{"dataset": "pixel-art sprites of 400 made-up characters on tiled backdrops", "horizontal_flip": false, "bottleneck": "kl", "encoder_arch": "swin", "encoder_moe_every": 2, "encoder_shared_expert": false, "loss": "l1", "decoder_attention": false, "kl_weight": 0.01, "lr": 0.0036, "precondition_frequency": 10, "steps": 5300, "batch_size": 64, "weight_decay": 0.3}
Rows from block 2 of the decoder of a small image VAE, named by matrix and row number. Rows with one number belong to one channel. Each number is 128 + 32 x the weight over its row's rms, rounded and kept within 0 to 255. All counts start at 0. Numbers have three digits each. After the name is the row's rms in percent of the matrix's.
After each channel's rows are labels from the 100 images, of 14976, where the channel reaches its highest value: "patch colour" is the nearest of a few named colours to the mean colour under the peak. Only what is clearly more common there than usual is listed. The data: pixel-art sprites of 400 made-up characters on tiled backdrops. In brackets: how many of the 100.
# convs0: first 3x3 conv (decoder.decb.0.0.convs.0.weight, 128x128x3x3, each kernel summed), inputs 0-127
# convs1: second 3x3 conv (decoder.decb.0.0.convs.1.weight, 128x128x3x3, transposed, each kernel summed), outputs 0-127

convs0.53 089:110151119091121104141116176165151111141113117187117066117149154094156113144086137139126106106082142150116139038133121134081121122162075139048139135114113162150141103069128125146123071136140121177128196060166157151096172102117186141137089141112101088110110124135122107158141142133111085146108126131151098047076111091103152126128108119149110089081209046142147150183130138064094163112130
convs1.53 078:183133120149172111080106154131099124131089106119125156165096097106134129097063084131122170106134145136114105163135134151217106118045172150205085120102148144134139120178120127097166134080098151086119123150127161106101097135065129058123143123129161163171139119120117088084165126140088171140140153126124141169146178170145176110109150121139126137113039177108157094069170122209128116168125
patch colour: white (51); cyan (30)

convs0.0 097:168129117135080115083128092148167152181114129128108128149127158165172199158022172115091144123147127098135142124134086115101164113164149104144130119100146172099115128119144112101134099179155102133090147098138154118113182180094119077121148080158138125097117090137126096069163138069092147153108100098170112161044148175086105153148102099154166108149122112141037152167132123093088066086115
convs1.0 105:100122168157224115144146124132136116104141119167099130162132136089084081151172067116114095078138139132129139117122154129159094151131130162117135156119101107175104093165089145173072174137110110088187144174153123154218080066130140193145070170115134136120134147169139193123083155198156100072117155129108151102133087103218125138131112108119089153125147134108167144089129139089151137144104
patch colour: pink (43); white (25)

convs0.91 095:100157128133146091156106078132171114053095063125138096113111128073122177135084163111109137117119167200157133096116148122126159186131129109135143146109131156167123134154079083117177143114126137124106167137088124072145126118068201130215143103176125166115078147125125169095121109109146118115076164071217124153133078082105127151115123110172148110112166088150128107153134169100185084134091
convs1.91 096:139127150100122151127129163121071109202105124121112121156171089134137041140129124123121116153144124052076112171128102099112069095122103184132119091098124144127118109139125203117116092079157108068131115146163142157120109170116087111126106163154116121134168108116167040122153156110097156204152102186104139176129073175080144129143142147074104131177143130088137217130141111163088142147148
patch colour: white (78)

convs0.106 107:167128101060052125120134119147111104071137116148190168092107119137144138167069159176124130121118097113131172127132158131134138078068170138172105158099150097149077100145119121118145138114119106139107043119089161097102149144085123099149117119117146167180155062120158098108170106122125150189107086173111132167162093154091139155157131088056161110063157109157076090155113102101176093085153
convs1.106 111:077121139157203163126116142124204163107103103101101157161137107097158146116162109115148085138128136177117143116088130130143142122164107185089148085161135129146165148111151132102110135106164150172168192137168091146182133123131125151091153138136103109113091160140077141156107097111149154075160174118178142013135128065153118144112139170186092096179045140073136163101114180123138137146105
patch colour: cyan (32)

convs0.118 108:108093162079150126125123095108147163145164071060081076108105063071162194154149102137123091127097180104096160114162104164151155133128102138176145166145105118132103057101040118157157140134132154087170094091107135159164136135140124160110114112137119095135116179151165084079134192143141081135140090131169144116145158205145140125099174087104152150084144103088157125189127139120160133164154
convs1.118 094:124164080112104157147158127136138080123125111159195112118118181135086117135148168134074110108174080106205123114096172119079102127168185127069084109108174133165112114149171169162119102086114115133084185143140127112137121143131111076172163111141131196107105053083058149149147086112098176126098177102086111154101135091114159120161092164105177116152131094121084092125113119117083128071139
patch colour: pink (38); white (26)

convs0.66 087:147112147137100115172058146188154102101105099084120137145138136102147139104161117134103129185146153154117138160153199165140066075085057135139067120107119133134109132133079157128164105173112140114122076137127083105145151099099168119186115107078155095126108146032115085068158135151180098115094144119115061148179083137125143135127177087109161075161137108148088123119118172183149120153155
convs1.66 085:131080121123094112142124165097120133117094167203149105109139118078104117143138112124147123103112126170155119079094085167141175065163131154093124176125185152081155077149200148094143144104105140150140214123158186144138119115172104129170142162116138147072160133190120083110084154088074134164166050114138154168181148113149191109131155162135123130112140130153133126112129099099048153087130
patch colour: white (31)

convs0.21 097:125083158133125144141152113224078061127120103133145116157109149073159148154137169186118122103084114155197088095140171141174152093183124184070121052121106136166144144129136148135156123113153178122101153155143140104145147099112139146152132072137103087130173166101137131055071122054091105132090123125150153104168097130116098143111156105152108106124137099135139111124148204139183117073175
convs1.21 097:152121107086098075109107124073177175082103114129150166116155109128105101090116095062150156135110139135078153126083068150076126109086138084176101145192138095111113124134145070090130154179140093103128057162107120113134175138134145111095100147142116147119132072151132100135192146251115124127123118121100074127129130118118133136141127114149122115122110137084108193129128066105075196121182
patch colour: white (91)

convs0.41 094:063106156114149097093110139139116152156169065163137122208134105126135140138108149106054135167120181129115134113110120112053117137120143158090105087112116119172143145058116130168030158117160094155113124117154147169102153072093204107108117122145172133141120168138141175122179082123148168109091153115181151149106102075169121130068156129167075107105188124109112138159127158120124168165114
convs1.41 082:134156120141108149137135150135167102154113146117114141088086129140116121091153145120182111102150079080125151135104176141188168095112102140154189164195131113091086076222150157143185112128094120086091096122151100100135093193156075139163136136094123126120170065091131077109099135125117118161157090125081124076114169126059131077173103143074220107135133138110158129118138138111105082155108
patch colour: white (76)

convs0.89 099:048103137090105133097080143063163094168054077135131188150127126125145104142059140126133106097109185142077129116122158067138111133120148125101090131092117153123146124167148146137130098118121128169137166093103125116141114141065092097168117165128113157152128122126102162052165186101159112127099100107202111115154104195118163136128138106107188073134129125166063121081132100080161091152078
convs1.89 096:109174139157122175142124161155113126107166173089121127143182103117108137106123105109092158123140103195112121096189170168133171136103120175155118142116116187132159073088141109133116155119100132147073131166160096159151092087178123092079138074119203202119162142108171112152113124121122126184129114163037146148128110125123166132158098144187080135185141118063110099062119142115128161118186
patch colour: pink (39); white (38)